From a checkpoint of a small segmentation model: norm batchnorm.
Rows from block 4 of a small segmentation model, named by matrix and row number. Each number is 50 + 12 x the weight over its row's rms, rounded and kept within 0 to 99. All counts start at 0.
After each channel's rows are labels from the 100 images, of 14848, where the channel reaches its highest value: "top examples" is what is common among them. Only what is clearly more common there than usual is listed. The data: larger renderings of crowded toy scenes.
# conv: 3x3 conv (model.enc.1.1.conv.weight, 128x128x3x3, each kernel summed), inputs 0-127

conv.65:56 67 82 43 68 65 80 72 49 44 48 92 49 42 46 48 42 59 46 49 49 38 46 42 51 51 68 50 47 55 73 57 71 67 70 50 52 56 84 51 54 87 48 31 55 55 19 54 51 44 68 70 58 43 78 44 58 61 52 44 52 54 45 47 51 46 45 42 53 53 69 76 47 51 55 50 47 49 56 42 50 49 62 32 49 40 51 55 50 40 50 66 61 46 57 60 47 48 58 61 53 47 50 50 47 53 38 35 54 47 47 41 50 52 70 39 56 62 50 46 70 36 55 55 40 46 50 52
top examples: dumbbell

conv.79:44 60 73 53 54 48 46 91 49 46 58 68 57 49 34 85 54 46 51 48 50 39 46 62 46 41 34 34 53 43 49 50 64 63 59 53 55 80 69 49 75 63 65 44 52 38 50 48 38 57 58 50 83 50 50 50 51 65 38 52 41 50 64 58 46 47 50 59 52 38 81 53 47 56 54 48 42 52 46 48 42 53 78 40 49 50 46 48 70 46 33 58 67 48 46 47 54 63 44 47 51 59 62 48 54 60 61 40 51 16 50 49 50 91 51 44 65 51 55 48 46 45 33 41 65 49 38 51
top examples: ladder

conv.118:43 49 93 50 66 40 65 70 51 52 57 55 48 54 45 49 48 90 66 51 43 60 55 49 55 55 50 59 47 54 59 43 83 44 54 34 50 60 69 58 49 54 57 28 61 47 49 90 57 50 49 60 54 45 48 48 48 67 47 33 63 37 59 66 52 52 46 43 70 48 69 51 52 49 54 52 70 51 51 51 61 49 63 65 42 54 47 55 65 57 48 43 52 54 26 41 47 24 43 51 49 47 47 49 49 49 52 40 76 41 67 79 33 51 55 41 50 50 50 53 51 45 60 60 34 33 61 27
top examples: umbrella; table

conv.91:53 58 45 61 67 40 53 53 36 51 49 65 61 52 57 64 51 39 54 48 52 25 59 52 18 50 67 72 61 51 39 46 55 47 45 52 61 50 59 33 49 74 49 66 72 38 48 69 48 57 39 46 54 70 46 48 44 50 52 46 51 49 45 31 49 45 49 54 46 35 65 60 53 42 49 83 78 49 59 43 83 55 75 44 45 62 54 43 56 49 49 36 67 28 32 52 46 56 60 49 48 47 64 43 45 47 53 80 62 52 51 87 72 63 47 32 53 44 48 56 50 48 54 61 39 46 33 57
top examples: table

conv.52:66 85 57 51 73 61 55 50 15 60 53 90 53 47 52 48 58 49 51 60 38 63 57 47 52 59 49 53 41 58 45 66 46 67 51 52 39 56 73 60 57 46 55 42 33 44 48 67 23 56 75 73 65 51 50 62 56 59 48 50 50 51 48 51 65 52 63 47 41 54 60 59 48 49 45 45 49 39 43 52 26 52 66 50 39 42 50 44 49 64 74 56 50 61 52 51 53 47 37 53 50 31 54 57 75 50 56 57 57 49 48 37 55 48 83 51 51 93 48 43 48 49 52 42 54 59 55 64
top examples: mushroom; umbrella

conv.22:52 53 73 35 80 50 47 54 50 49 47 74 49 47 69 97 56 50 60 42 40 48 68 51 77 60 76 44 84 40 50 28 59 54 61 69 50 49 56 51 70 61 58 52 62 51 57 66 50 51 57 48 55 60 48 51 56 69 51 51 48 54 61 52 53 50 36 47 52 45 75 75 48 44 49 57 70 38 08 49 48 46 63 47 59 52 50 52 66 59 45 59 59 53 66 22 47 51 48 50 46 43 47 54 49 50 46 49 49 28 44 61 58 52 44 49 49 44 29 49 51 50 49 56 48 49 51 56
top examples: candle; pine

conv.40:55 61 59 56 72 53 52 77 48 45 53 83 53 42 47 58 69 34 47 67 52 46 55 39 61 48 53 52 52 49 49 37 44 57 53 66 74 44 64 57 50 57 62 39 46 44 44 49 35 44 75 60 72 48 63 52 57 84 42 50 60 55 60 46 41 49 50 48 97 47 52 61 66 64 52 51 52 50 52 58 54 47 67 47 54 64 70 56 53 51 54 67 56 54 59 49 45 64 19 48 54 39 49 48 43 95 34 54 54 32 46 48 64 66 46 48 51 68 53 51 39 55 50 53 44 54 56 55
top examples: dumbbell; arch

conv.33:48 71 54 51 54 47 51 51 53 33 47 90 56 47 50 57 56 49 42 65 50 61 52 50 62 53 49 44 36 52 55 40 53 75 70 51 48 51 59 62 65 55 59 48 38 54 50 54 39 47 58 54 52 51 79 46 59 54 50 55 42 77 60 56 43 43 40 70 50 47 75 75 56 52 56 49 60 49 48 55 75 47 99 61 52 53 45 67 68 50 47 50 71 75 51 41 50 61 47 57 44 50 54 50 48 64 51 89 56 47 48 50 50 39 50 45 48 54 62 46 48 54 60 56 50 56 52 57
top examples: snowman; ice cream; largest object: snowman

conv.94:50 55 50 50 81 51 49 77 42 45 52 65 69 38 79 47 53 47 29 58 35 51 76 60 49 45 54 57 51 45 75 48 55 69 49 49 50 53 55 82 49 62 69 38 54 61 39 45 49 47 58 44 60 51 50 46 55 99 66 37 43 34 57 57 48 55 58 51 73 52 53 54 47 57 46 61 66 46 38 52 50 33 69 48 52 52 50 45 58 55 47 57 56 82 57 54 48 59 43 64 62 62 40 49 49 60 55 46 46 43 54 53 42 41 51 55 51 56 44 50 45 52 58 43 48 42 79 46
top examples: hammer

conv.114:44 93 75 53 76 37 49 60 48 50 42 70 63 41 51 49 53 47 51 46 50 51 53 48 67 84 51 55 42 47 50 49 72 69 56 56 59 57 67 51 47 86 71 45 49 48 47 59 48 48 96 61 68 52 54 51 48 72 61 43 48 66 49 53 51 49 56 29 78 49 91 71 46 47 53 54 47 49 44 51 51 50 54 51 58 51 42 64 55 46 47 49 64 54 62 42 51 60 41 51 69 48 54 49 50 69 56 55 69 48 48 50 45 52 48 45 44 48 44 51 52 50 50 42 46 51 57 59
top examples: rocket

conv.11:55 34 55 89 42 47 49 43 53 51 81 75 50 48 50 47 52 51 49 41 56 59 41 39 59 56 73 56 48 55 50 45 45 57 55 63 57 46 47 51 48 57 63 69 45 50 46 68 47 57 45 57 49 41 55 50 62 52 51 47 55 49 52 47 56 51 57 55 51 40 50 62 44 48 75 51 00 55 61 55 59 55 51 66 45 56 43 45 52 49 53 41 49 59 49 59 69 54 49 47 49 44 43 50 42 50 48 48 99 50 43 35 49 93 62 39 42 56 34 44 55 43 46 33 47 52 49 36
top examples: ladder

conv.47:52 54 62 47 46 49 49 65 51 43 47 53 51 47 53 51 49 51 40 38 52 40 55 51 60 86 75 44 50 43 52 53 49 59 67 50 45 50 53 51 45 65 51 52 52 44 69 85 52 51 49 37 58 56 54 89 54 53 54 45 43 60 50 52 51 48 86 64 59 54 52 49 50 51 40 50 50 47 53 75 52 51 49 45 95 63 51 51 73 58 45 58 50 45 62 52 41 70 49 36 53 41 35 50 55 49 99 55 38 49 49 49 63 50 49 43 50 51 58 61 61 47 49 58 39 49 52 54
top examples: airplane

conv.17:74 59 52 50 61 64 53 81 50 48 46 68 52 46 54 78 59 52 55 52 52 43 47 52 44 53 44 43 84 38 44 50 80 48 72 58 46 22 71 31 44 99 50 42 50 55 52 51 49 51 51 58 56 45 55 49 49 52 47 52 50 78 66 21 51 44 46 50 75 33 55 55 54 55 52 47 55 48 53 42 52 47 46 60 48 51 49 49 51 44 42 54 52 44 51 72 50 71 58 51 87 47 40 59 43 44 35 58 52 49 48 48 60 58 51 41 79 54 50 40 51 62 43 49 47 56 49 51
top examples: mug; car

conv.58:36 68 65 58 72 23 57 51 50 50 60 82 65 62 52 54 49 37 61 48 47 50 47 35 52 53 55 45 47 44 34 44 49 74 53 56 40 45 52 50 58 67 41 39 51 50 49 48 47 83 51 54 85 42 47 66 73 49 35 50 50 50 54 33 48 48 60 50 59 41 99 62 37 49 50 57 74 40 53 60 78 52 58 60 46 53 43 62 55 53 51 45 51 55 50 56 39 53 40 55 56 43 21 44 47 50 53 51 51 54 51 54 49 63 62 40 52 51 53 38 54 51 51 59 41 56 49 68
top examples: ladder

conv.21:57 47 53 47 52 58 51 74 53 54 48 82 66 44 69 45 54 48 58 48 46 49 45 58 70 54 51 52 50 53 48 46 63 68 52 50 66 50 78 50 45 59 50 50 55 56 50 45 54 38 56 70 79 54 50 52 50 50 44 50 50 82 62 50 50 48 48 44 71 56 99 84 49 58 50 67 48 51 50 45 50 73 62 51 34 68 48 52 49 59 44 38 49 47 55 60 48 54 41 60 35 45 51 45 33 54 42 38 49 50 67 50 51 49 42 53 49 53 49 49 51 48 54 49 48 51 48 54
top examples: candle

conv.99:42 58 59 43 71 68 46 47 41 41 58 50 51 38 66 45 48 50 50 59 53 47 65 42 52 72 52 50 45 63 63 92 99 96 57 52 46 46 48 49 47 52 67 48 38 59 45 72 48 39 52 74 55 50 55 48 49 45 57 52 47 47 52 45 52 59 74 54 52 50 51 65 38 79 49 51 47 60 55 64 53 46 50 48 46 52 60 45 59 60 74 54 52 42 48 52 51 50 32 48 43 38 47 50 47 50 55 46 53 48 34 48 58 42 90 53 47 73 50 47 56 55 56 65 62 55 49 49
top examples: mug; largest object: mug

conv.62:50 57 57 54 59 62 47 57 66 33 49 91 58 48 45 47 58 28 46 44 54 46 48 75 49 57 51 49 45 42 42 37 56 84 76 61 45 56 67 52 57 58 51 53 52 47 41 83 50 49 53 49 68 60 29 71 49 55 53 46 40 67 52 48 31 54 43 49 52 38 77 87 52 54 50 51 53 57 42 61 56 42 52 55 63 78 48 44 94 66 40 71 52 49 56 38 50 49 41 58 52 42 48 47 41 51 57 35 40 49 58 53 69 53 39 46 54 61 46 49 49 52 51 49 61 51 55 55
top examples: airplane; house

conv.8:55 70 46 69 48 48 55 53 47 35 99 76 57 49 48 51 53 56 45 48 53 61 50 48 47 46 50 47 54 56 49 53 49 51 57 58 47 39 49 46 36 58 56 53 45 45 66 67 61 55 48 57 66 53 47 46 27 40 53 53 48 52 76 37 46 50 50 54 39 46 46 52 46 50 50 46 47 46 56 36 35 50 48 58 43 50 53 61 72 54 48 32 46 77 57 46 51 54 40 63 25 56 58 57 53 42 46 50 64 36 81 48 75 95 52 44 54 59 47 44 44 86 51 50 53 45 47 75
top examples: ladder

conv.87:49 69 55 86 50 49 49 65 48 48 66 83 32 60 55 52 49 53 44 52 56 49 37 79 58 53 66 50 48 41 52 38 69 63 65 49 55 41 53 50 58 95 44 47 49 50 51 65 52 44 66 50 54 19 52 71 46 57 47 48 44 40 50 44 41 48 54 50 52 49 64 42 46 62 55 34 39 53 54 68 42 78 58 53 54 68 43 53 75 50 59 50 42 79 61 51 51 51 57 55 75 49 47 40 45 69 67 29 42 47 45 49 56 45 74 51 48 50 36 76 50 53 51 51 49 47 54 57
top examples: table; hammer

conv.27:53 56 55 65 99 39 60 77 44 48 54 99 56 44 39 60 43 42 49 58 49 48 48 50 59 53 58 51 50 44 38 47 77 52 47 53 40 33 52 24 43 64 57 42 40 50 43 52 42 47 50 49 61 53 63 46 48 35 49 56 53 57 44 25 49 53 38 58 50 36 49 63 50 78 53 59 54 50 50 48 57 53 45 56 56 46 51 55 76 49 48 62 52 59 47 55 51 55 53 48 54 52 52 45 43 58 52 48 61 54 46 22 53 42 50 46 74 56 52 62 55 61 51 76 47 46 29 51
top examples: snowman; largest object: snowman

conv.110:64 53 64 42 50 58 51 52 39 46 54 53 54 51 30 52 44 53 47 59 68 49 52 64 74 61 52 62 42 53 49 60 77 78 64 77 48 34 49 52 32 51 72 53 43 50 55 45 50 76 87 88 52 43 46 47 50 45 53 54 52 29 52 52 50 50 52 56 50 35 61 55 47 46 50 49 51 44 53 47 30 49 51 51 46 48 25 48 50 51 46 43 49 47 63 57 58 43 48 92 47 40 52 48 40 65 55 47 53 62 50 40 78 50 48 21 62 73 39 49 61 44 55 53 69 41 35 69
top examples: mug; largest object: mug; sofa

conv.71:55 51 50 48 63 58 65 69 55 31 49 51 42 48 52 56 81 50 65 49 52 36 85 39 53 51 50 49 50 51 50 38 48 81 58 83 49 49 58 50 55 80 54 45 55 45 27 54 61 57 71 56 51 50 50 38 53 57 76 28 44 47 52 39 28 50 63 50 77 49 63 62 42 55 50 46 64 35 64 49 60 50 47 39 53 53 73 45 71 53 45 51 44 40 43 59 52 71 49 46 46 45 56 51 44 52 52 34 52 33 58 60 54 56 72 55 66 70 46 45 29 18 31 50 51 48 52 45
top examples: mug

conv.30:47 47 41 50 57 71 59 44 60 31 49 62 55 50 64 54 48 52 48 46 45 42 53 20 40 51 50 46 47 52 56 50 51 57 48 51 35 85 73 53 50 59 19 30 52 58 57 83 53 46 58 56 56 51 42 30 62 51 87 21 49 52 36 47 49 48 42 53 54 43 69 56 36 55 17 55 57 63 44 46 50 45 59 41 72 48 57 60 57 58 48 55 54 87 48 49 30 28 61 48 51 32 54 54 54 54 67 48 38 52 58 53 56 50 51 52 45 53 45 48 46 49 63 45 66 35 53 26
top examples: umbrella; mushroom; largest object: umbrella; largest object: mushroom

conv.60:48 64 61 51 93 46 40 53 61 46 58 73 60 50 42 51 51 44 68 43 50 53 54 51 56 54 53 48 45 54 51 54 52 84 56 61 50 44 57 51 51 89 56 55 45 51 51 73 53 57 71 60 65 53 46 83 66 58 52 48 55 52 53 59 45 47 47 54 54 44 99 58 49 38 48 61 39 43 45 63 49 52 56 72 50 51 42 52 71 50 35 51 51 68 50 45 47 48 45 52 56 45 56 50 52 48 73 59 45 61 52 51 45 45 33 45 54 55 60 44 57 50 52 52 49 46 54 52
top examples: light from behind the camera; house; largest object: house

conv.113:50 58 51 49 68 34 57 67 30 44 51 89 55 42 71 43 44 48 56 65 72 56 53 53 50 44 58 60 37 31 30 48 63 48 52 61 56 41 52 44 42 76 55 49 60 51 26 57 44 51 76 54 69 51 51 59 68 49 41 49 46 77 50 52 24 56 50 79 53 43 73 50 51 56 28 51 64 46 42 66 53 57 63 49 53 51 49 42 85 39 50 60 74 53 69 39 45 52 52 46 55 58 45 38 36 75 77 43 44 66 52 61 51 54 49 40 47 60 50 47 42 55 54 53 46 43 48 50
top examples: rocket; teapot

conv.102:52 29 84 55 67 47 35 53 43 50 51 74 55 61 35 59 62 37 70 43 48 53 50 48 42 58 64 54 46 65 52 51 60 57 46 58 70 49 54 55 56 54 75 52 41 50 49 50 41 61 59 99 66 46 49 42 46 56 28 55 85 57 42 64 52 31 57 64 58 43 51 71 54 38 59 50 43 35 56 51 53 52 61 63 55 51 44 42 49 58 56 49 55 30 49 49 70 65 39 52 47 46 52 42 56 42 44 51 76 52 36 53 47 45 49 45 49 50 54 41 52 66 49 49 52 57 28 39
top examples: pine; candle; largest object: pine

conv.31:51 56 56 54 70 48 90 46 39 49 43 52 51 50 53 66 53 47 54 44 70 79 53 52 45 58 62 44 45 51 53 50 62 49 65 57 52 48 61 58 58 59 67 59 90 47 46 60 80 40 51 45 68 33 40 50 56 49 48 59 48 49 47 70 48 51 51 42 58 74 79 71 48 40 83 52 83 49 50 46 76 50 49 52 52 65 50 42 52 59 45 30 70 49 50 53 57 45 43 53 48 28 60 50 33 53 57 46 51 52 44 44 52 83 53 68 52 53 55 53 65 49 51 52 48 50 53 59
top examples: table; hammer

conv.106:50 56 46 61 64 47 57 78 41 61 50 65 46 56 60 59 51 47 47 55 53 57 45 46 57 34 73 54 53 44 54 40 63 50 51 44 79 63 54 70 50 76 68 50 58 48 57 49 43 65 96 42 67 50 71 48 50 89 49 47 45 57 60 66 45 32 39 53 65 56 83 55 34 54 42 50 71 35 51 49 59 38 64 56 61 74 51 59 50 49 48 54 44 41 67 47 56 53 43 53 62 35 48 48 51 51 69 56 58 33 54 70 50 48 46 50 52 46 54 73 46 45 47 48 53 56 75 58
top examples: hammer; lamp; umbrella